{
  "fusion_encoder_width": 192,
  "fusion_encoder_activation": "gelu",
  "fusion_encoder_mlp_ratio": 6,
  "fusion_encoder_inner_norm": false,
  "fusion_encoder_moe": "top_k",
  "fusion_encoder_expert_mlp_ratio": 2,
  "optimizer": "adamw",
  "eps": 1e-10,
  "max_grad_norm": 1.0,
  "ema_decay": 0.99,
  "batch_size": 512,
  "epochs": 74.2,
  "weight_decay": 0.0
}
Rows from block 2 of the image encoder of a small image-text matching model, named by matrix and row number. Rows with one number belong to one neuron. Each number is 500 + 25 x the weight over its row's rms, rounded and kept within 0 to 999. All counts start at 0. Numbers have three digits each.
Before each neuron's rows are labels from the 100 images, of 14848, where the neuron reaches its largest size: "strongest on" is what is common among them; "peak on" is the class under the peak. Only what is clearly more common there than usual is listed. The data: rendered roads seen from a driver's seat, with toy cars, trees and houses. In brackets: how many of the 100.
# gate: MLP gate (encoder.blocks.2.mlp.gate.weight, 256x96), inputs 0-95
# fc1: MLP up (encoder.blocks.2.mlp.fc1.weight, 256x96), inputs 0-95
# fc2: MLP down (encoder.blocks.2.mlp.fc2.weight, 96x256, transposed), outputs 0-95

strongest on: bends left (80)
peak on: road (81)
gate.169:462486502499463527518499549470495475482503535524513524522497469536497478512473511492492492500498483493502501554526539496491534522479470513482471469508478516491502487543509501484462499492471448495431469505493533470556480466513508519498488488492482545574505475473520466498506511519512522489
fc1.169:497499500530549493510499494534487483504473524525539461518507456502510517485475496545483518488521513507496541485520446523525497481567502521510485527498531467522549487502532486538527506513560531449506505510546491477508504470485489521504547521504524480499511526515534506454508499512471486521
fc2.169:459520499475500510513489485471515481538489517495517524461519469536448516520559445525525537522522505469523454512534491532478508504504504530496514523515475490476483512447460529466472536482533555487503508503501506454500495502489484505505536499498520506508495454478528520469505529519484530492

strongest on: tree (83)
peak on: verge (43); tree (25)
gate.227:500516519521551496500498505454460506442488516512491481523493505502509492509522483482473523495480489487483468537515479519493452488529472530476537514489545461526523477500495512538504488513544471468469465542479527496502506481514525464479519523484445487503513519443521498486551505465460511516
fc1.227:498471515533516466465495542530464533476500479511510472510512477457492497554496481525479504541460490457471505551475512455493474530502498515506556487505513486522538509479467514475522473509500470459502491506490494465533496530535471549499512517498465524479514472501458517497489515475521522487
fc2.227:537525521460542500544518475522531525510516507476464489494482501501471512448530465537549497481482493468500497451476493463517467514482494477490511489459520515449501513515467468478508468509514513460511518510481497490485458478492511522514563489485519486484516497489538527467496487465516544503

strongest on: double yellow line (49)
peak on: road (61)
gate.167:524489470493516456470483495477486542512509491490551521512548552447514513497554474535503513511489465520462477500482477473510476513533531498526525496542507516501494515500514479480477522480493499535495546534497498523506542473536468497496488465502461504463494459555489495529486526478498490498
fc1.167:488471463476489516521491503498467481484505512497528465506490532489517511532494493457465471473488520518490501511534468556518491517482530498532542541487561486534510522463532460483534528471470467467519497499542502456503532526472488502530502507516528529495479504462528503532478502482505502455
fc2.167:502526503519471511500448517514455529538487518532499459487484519496525535524438528517457494493491503518480523483503511490491470534493526461489522479482496465488501493506473472495508495519473486550472552505477498485503556481470482535519523461503479453504529484539541496473469491489491504467

strongest on: tree (87)
peak on: sky (98)
gate.35:511527507519454491488472537512471471515503512509513461459499510493542508501480522475544509529469555463523517518489467494522472506516468478471549477494514506488495487525528462503454456476484462507501502530533504460462513517496518533517488519515519484460505456480525463490474468491530522499
fc1.35:522470509531478506520525451489526503456519519491489511495465495440506476490473485525475503493477515507538471492512459485453530515548488468527483502541474485471527534518529454523507529512527469521461551507475489477507469511512502508469473490471472532471504526488517487460496501522476506477
fc2.35:497564498474527531515504494548503528490478477510480530548501526483504555492496481513529553498519498502504519497511481542460422502499482487486449481535490476483489474473546521500484457510481485483479487495534472530491509484474465472495494539504516498475465504500470500488527503474483509519

strongest on: bends left (68); snowy verge (66)
peak on: road (100)
gate.196:478491535499533501483489480524502493565483516485461520481480495518489531500502509520461443484511513528522488548485521542484489477460493531500457457505475538522463521461516548527462509514471526465478458498484483514529509488513533483527470507537493518475536473493475475491506501492509517503
fc1.196:475511487506560500502448524508486475492478470460477534456521456497489509556521492503458529504487509516472478497487454473514524495516482475489535524496527462509511495460515515503477527505534481467514505529537544500528479449510483514524518516489477523529502497515461534489485516450496499475
fc2.196:500500519521497517491481489486504485518488480513506518503548452494495484507557495526533502490510461523513461536498499524509524448528514509446497503482495486492483511510528489541469507482520553505501525477509484456559506485530497516455453475494470526518481487498496534531503575488516532501

strongest on: bends right (65)
peak on: road (98)
gate.145:518489509480485547541497507517498532513457460486539515459523451522478525478462500480507467499532509501500482513511494478527494513467498574523499541500477529456487499475508525500520500496513459472508515473529472520519456465541527505531494473492521469494507498480483485545467495477529473506
fc1.145:504483478494487504511488514522478496463487494555534491536471482540480462485513495484486492495483511474510516450502457490521539497518500529489483498494543506525460458450510510491538483508502520470485531510509531466459475473561498495502509513522493472512545489516552449478480489542478477494
fc2.145:492492541491506485534491497475543441494470522537501485490491485526505497529516493503573512525567501478529469504503456550491508530513532529482476515526468471472475540506515508514496510478510537473496522498495489499515442498526500479496513486473522484497502473491548478485472526476481541500

strongest on: lamp (83)
peak on: verge (84)
gate.225:470466465491553502480501510496488501528482439477474479508518495486512526530507511528544509459498509482502461476534464508494450533501496511522484512532535484518515503487516531527498464520541512531516491516523532506479537500529506503493503515499471516537503456551526519429500497468467504491
fc1.225:472492503492496465521534536482557504520547515508497482536489515494513539491490524535522453506502472449519493528482505529496439504524507514500497508480487493513512457485495447494534455536481467507458466488476481516464547496532513464493512485548487526513497507509478529473465502513489491510
fc2.225:503504457489520510510488475528471527518499487498522511485479530552540556469517463524529526486492475506478529464525467508465526554472523460451505504463480507511514522489539473514522495480516468522505475501479458509484498460500488498526540499531467479541487515483525500522491502481517486545

strongest on: sandy verge (61)
peak on: road (100)
gate.55:467507478460491525536474497528475488486485522518522495500499511532503453519512484532544503487473496487463463521533438505486480472507462489516542496521531496500486543487518482497488485500536456540454503502552482468482475499536510499520473511499536459492480497464510509477497480531481446519
fc1.55:483504459502485460489470506516493565480474504484507503468489487492475514486489473490516529461532471483501503506538522499543510499507512454541521513491509464517472474471503491489485559519478516471480512505514539488538487505484519537489460484524538514511440468545517477539491528529480501468
fc2.55:545459507447465479518483486462542511519526516492508486490497482496501503532501470506509524464514499510543471496529493477481512488480525481456486495463534504502504524465455454461472471550500534514534503525483517458486520513511503537542473495489531495472534462504494520465478508509469523484

strongest on: tree (74)
peak on: verge (61)
gate.214:471472491496520473474515495485486526518509510507452487510502454494552520523550480511485498497456564474532484550507497486514493464518555514496517515506502462481507481521527512512483440516524487488453508510463458499445492523473502507485447497483506544496521489486505507500488491510528484521
fc1.214:490492522494461551465532538495519504529528520564478461505471541518481502511498527494485479480475513524456506502535504495511546526451496499490472537498533516505494524524499486511490481475479489471493547491531532477496479490468482465535534507498470463514476489487506456478444507500519485495
fc2.214:480511498525473550452510494494475495490502467483490530520513483474497476543522500522438510486529541539492471519525520526460538428540497540517485496526458508490456512487515537535517491466488500520478492476531512505510517519515517474489457501485463511508478459490515507524493524502519493511

strongest on: snowy verge (75); bends right (73); dusk (60)
peak on: road (95)
gate.220:462471491460486461500550500548515505476488495458496523511495552547492517508491500510497510499463511534537483462485532502501501495483487500543514485506501495478516506486488491473495448492483504492480512503476492531471539495530517499451476463493505503572456491530494534530469508482495440513
fc1.220:543489520532556514530504500473504533497476471509442515494499501513469534472491528503531454508445528478538484493548488501473494484425477507508470520492521509503548451518484515496517509518485508494472491531524505485494486534507507494516490496491534505515476517523481523488507497502530469440
fc2.220:471497467479508457490481484474499506543527488536497450487473545506480514477507504502505467515476467495537513481474510503457530491476467515519510485471511503514463495525507494512508552469493461525527487515517467505516482520545504483560562464529514492528521500513538485539482471474517492527

strongest on: bends left (66)
peak on: verge (56)
gate.235:554495526516456510491444504461532487505534504542492529488481530510479475524563490502510456477508526492511515537480494482519464487441483503485524474520517477487465486541490521455479478472480499522481522478528503478542480484518515519487467518501528513487473487466523492501486502493514538535
fc1.235:519496465463482443474482512522503475527486472544542511516533459457509512532476528491475535481505493572504528475525461499489508513529498510495485483462474529488490528457522487528492506498488530516473497543497499495518498527517527491446506491501518486461482540491491524478479494527464471511
fc2.235:525520495428539482558544511510522505519506493484478459509486491491491480526555480516515467504514486464504511473464501496485477513480463527532477503523523563507522502531467472460486545506543519466478491522472468490501513508481500507488494536519539494486504491490500469508538480519495480468

strongest on: bends right (64); vehicles: zero (36)
peak on: verge (56)
gate.93:473488514480502507443486532484502484524506513510495478503516478448490500528504471522476500475481482484520529563502531509479544456468494468474522523473550521554487454513477521479532459509485487533473505550521548494508516508522531501490486499468492495503510519469492520521523462465505517499
fc1.93:473486480484486524475503502494527461557443520514484497474535502500530507511506468482469486512500482535521527534492472527527473524535475495525499501475521476513462455489462465473493472494490478542535480529492497516488482501482506504551478514529500494464476526496438510500505483525549456516
fc2.93:507488495556464520512520497487517453480459512523494464502534498492473509541497489507499535508557501526512506556515513524510507504500530502493484500465507525518524499499531480525465482463481504487516496455511475464516522466522535442449458518489513503507478463475469502498492515538500507444

strongest on: car (84); line: no line (51)
peak on: road (93)
gate.5:474527485478536508469547504462493510464526482469516468501545501531497434508499492510468534508492491518540478497469537520535503497492551509528475481474524527505541471510516522473469480512486517479435479527482511485455516490504489526512489484535481467522472497503516484478511520516477536479
fc1.5:477479515510520491458533477510490473490506512461489518499498516504481504451437481488520490535525511522546467492498522503528486530517515536523496478474466469479530510555549499472457494470510474523487451508491457476497498537499527509480487528486513497506534469499466523492522528480552483481
fc2.5:480481514475503451508487498505456474531470506544478475470484491543481488492514466492524486553527455454511518493542497531495465537451510508514527506471533510524541536506501480484508469503517502480482505516505532466455481492503513525512519492488490461463512542468528522511463521522470506510

strongest on: tree (73)
peak on: sky (68)
gate.144:523548509496468489511467503531515475490517515528519522485492456502534493450463515512476466543490499449522515508511504474514497493536439468454465504509544528511477520514481507513525523481510517529482516517480494509518514466535501542517511494454502521497522549497531551460507519485479497500
fc1.144:452480504487531494474478543549507469531542505498486512459542469480513479479475512544486460531527486488492488493458480496510516482566518492525465492507521525498510532528475482473510514512470502476501481464509525542498508500512471530555462477523521484524523514495457493501478512482512512529
fc2.144:525492513513479485460529505465485485525495526536521479487543492508502507501485470524518460494514540461520485514509548501522501456512483483537533453493490518443472517464481518499491500531522494504475505523465532479529509546541499468502505479475491480483561494515467472511456520501489518456

strongest on: crossing stripes (77); line: no line (77)
peak on: road (94)
gate.226:479492474541520488464523469499499489497517480445526492531464450491477509449451475525506483452497480480511508486491522470502486524495554549457517475507517525497478471475528482493458486481454533503504490507499471526479549481510506496479464507532502482483511521472471520513510500526517463499
fc1.226:445476472506528502501521537511509459503507528477495513530514518518478474521470533512539528469531505515502468467470504528480521497534499491504549507548474484498493476484534535492520478527510490499504504470504519502438493514456495462499466512522528516562502506485531513509449542486524503475
fc2.226:536515508522482537471475488500484523498506534483500481467493501537476504530533461504524517479479489492544538447531490484513491507458490494466515485482464512460540530536507533482540511513538516496509475473487520461491544508513499487495464512493527520477446504529432472517483509517483510517

strongest on: vehicles: two (67)
peak on: truck (45)
gate.215:475495492493502509478553551502473472523459497481500479514479506482501466506498501495468510521484511491530524508538517526488491452504545477496508508458519505486482467529442516461489543472441467483465504509537552505508513486497461516516507477508513494511492522487468542487479507509505436468
fc1.215:504539537501461505556506529539517499466505485482515451492503517502486512506465495487427474508501522548477488499493475501492490508479494504511495513489538466483507518493505511485497499503456452462483482479474491530481491454447470517477488517489486514567476541502486536489485492504478471458
fc2.215:504482471466520514490505483495525502500499487477485532514532506506488484510561521503497462531533521505486487488449489450503548535509508533538516504485492495486473469504474520472489488455513497473494480475502501498467475482526506477511531537460485541521465476489463501526520515485565458556

strongest on: truck (91)
peak on: truck (75)
gate.3:517484522513542489476444491494494503495540527546512528518490488508519507513482505466521443471534454516494470539476514498495566508504515501519504498526504529475497516459478468483487486489493515561531448495485475480482511519493476516521484521511527488521459521537463500503519526471475493538
fc1.3:470458526460526514523501551525489473472473499462456502505517503507515498524499487501504476518490536487495505477538539500493516535493533510504511528486477470517507478558462517499499526525472495509528472463526522547510521470474485513497509499537450537500534495468523447543499475481507537494
fc2.3:494525471534467492533506474524465494517464481517480504505474473489478513530468501479501520528490465566502522516561521539488498511490518481446478481507496480497491511514476452530519475510474443531503548525481483494470510496474466530537524487518511502526487501547524479514508483487500529470

strongest on: tree (62)
peak on: verge (97)
gate.174:502500475479502473474536487480512498554521546453524461501487504526526499528509469500496509467505478519480475548471466479489484478527502541513519510517471451515515533483508482522537460529526462541499508450465509497520519497471482441464468495495511503498510534501463494504508462477512500487
fc1.174:504493499496526489481486506500490494461462481512506448497466463508444483494515536527536509516495500474511455482458443461513485527507510471527507521518512462504510526492502478564478478506497528455526531485473533485506534526495501499500487516478446506509532535525526526481497475485525493547
fc2.174:486493481531512506492510471549472530521504496514484521543491544545480562472477474479546518520459511517445504470484514527497494528528504472496474515504458460484509501491552508488489493490507482502481495490487465498529487481458471492476530527518528496537460523495477489523498477483450466508

strongest on: double yellow line (77); bends right (65)
peak on: road (77)
gate.191:466502515531509537474477512466486505517519491531504547497482533547487474503511470565498485469492518463507488488477463478445493496522496486521561489536511492521484482500469532525519495519506527466504507477504533513510501485521538469463493457452511512486501471459543481507543497519507517507
fc1.191:511528479480472521475532491503482527499475497470531533448510486498516516472539487508505515494564512489492502490544454543507522505498474448539452508520521490488517485496523508509504487473464494526490513482519537503509444455465471486528506484500459518519503515469515483545535501506492534534
fc2.191:471481464506475491471514480531484500540468478522517527529527474501515466518467484474527524541523503540494491515510533563488482495480480513459517558527457501514479482471562491498532491485487469531490520494456490483508528483506482484460462498506464528518486483532475530495503506527496498479

strongest on: double yellow line (67)
peak on: road (99)
gate.219:510507454523498501514512478495454517476504519481513531450548481487457488490527487506466525471491526527500482503498487528475469510514519498528463497506510492503530465553523568500501465501522533536459490519469509523527443542525496512523498471488503508506476537505503487476489483504509560510
fc1.219:534497513506568457471541518530486490477478522502463497462502468473553501526480482489482544529523466500530472525513455460485518517489543497494530469494478499498520507503455468474491491516529477477537502526511473478526454532498490457530509508474512482497506507506477534512511498508479507468
fc2.219:536474509509462421521484492504534483507505504533500479503475525506550458498487506492495489534454515494498535530509512484468464519493488487516488495520481504539513546504504450506519501533480484517483533500476534468491542477516535489487470483518517497461521513504477484457458496556470498481

strongest on: sandy verge (68)
peak on: verge (56)
gate.175:479502529546506529503445519498481475454531473490502475528511489495537489483470489491530478487475546525557483498515537518533519537474485486511500489512478550534475456536520451513530462485478533494510494520494508517490527520504514497511457475532497499492493448497483488499544498481479482523
fc1.175:538514486503507531507489489521530499456511535511522472507479484471522477478489510521450471472531484524456513484477519494487486467483488512535513494510537519513561508524462465519475479483513466498521466483515482479510530482548484490487556479446532503498520525525505519452462501516530525486
fc2.175:447466518471494507524494438512503522508503483499483485480544495500485543489496480476501454478495508531512519469508492501464496505501474534529470522489500469521469495507457486468533488514487505503493483520492482501514486534485486507544549486495495498517557472532553531478491495431486500553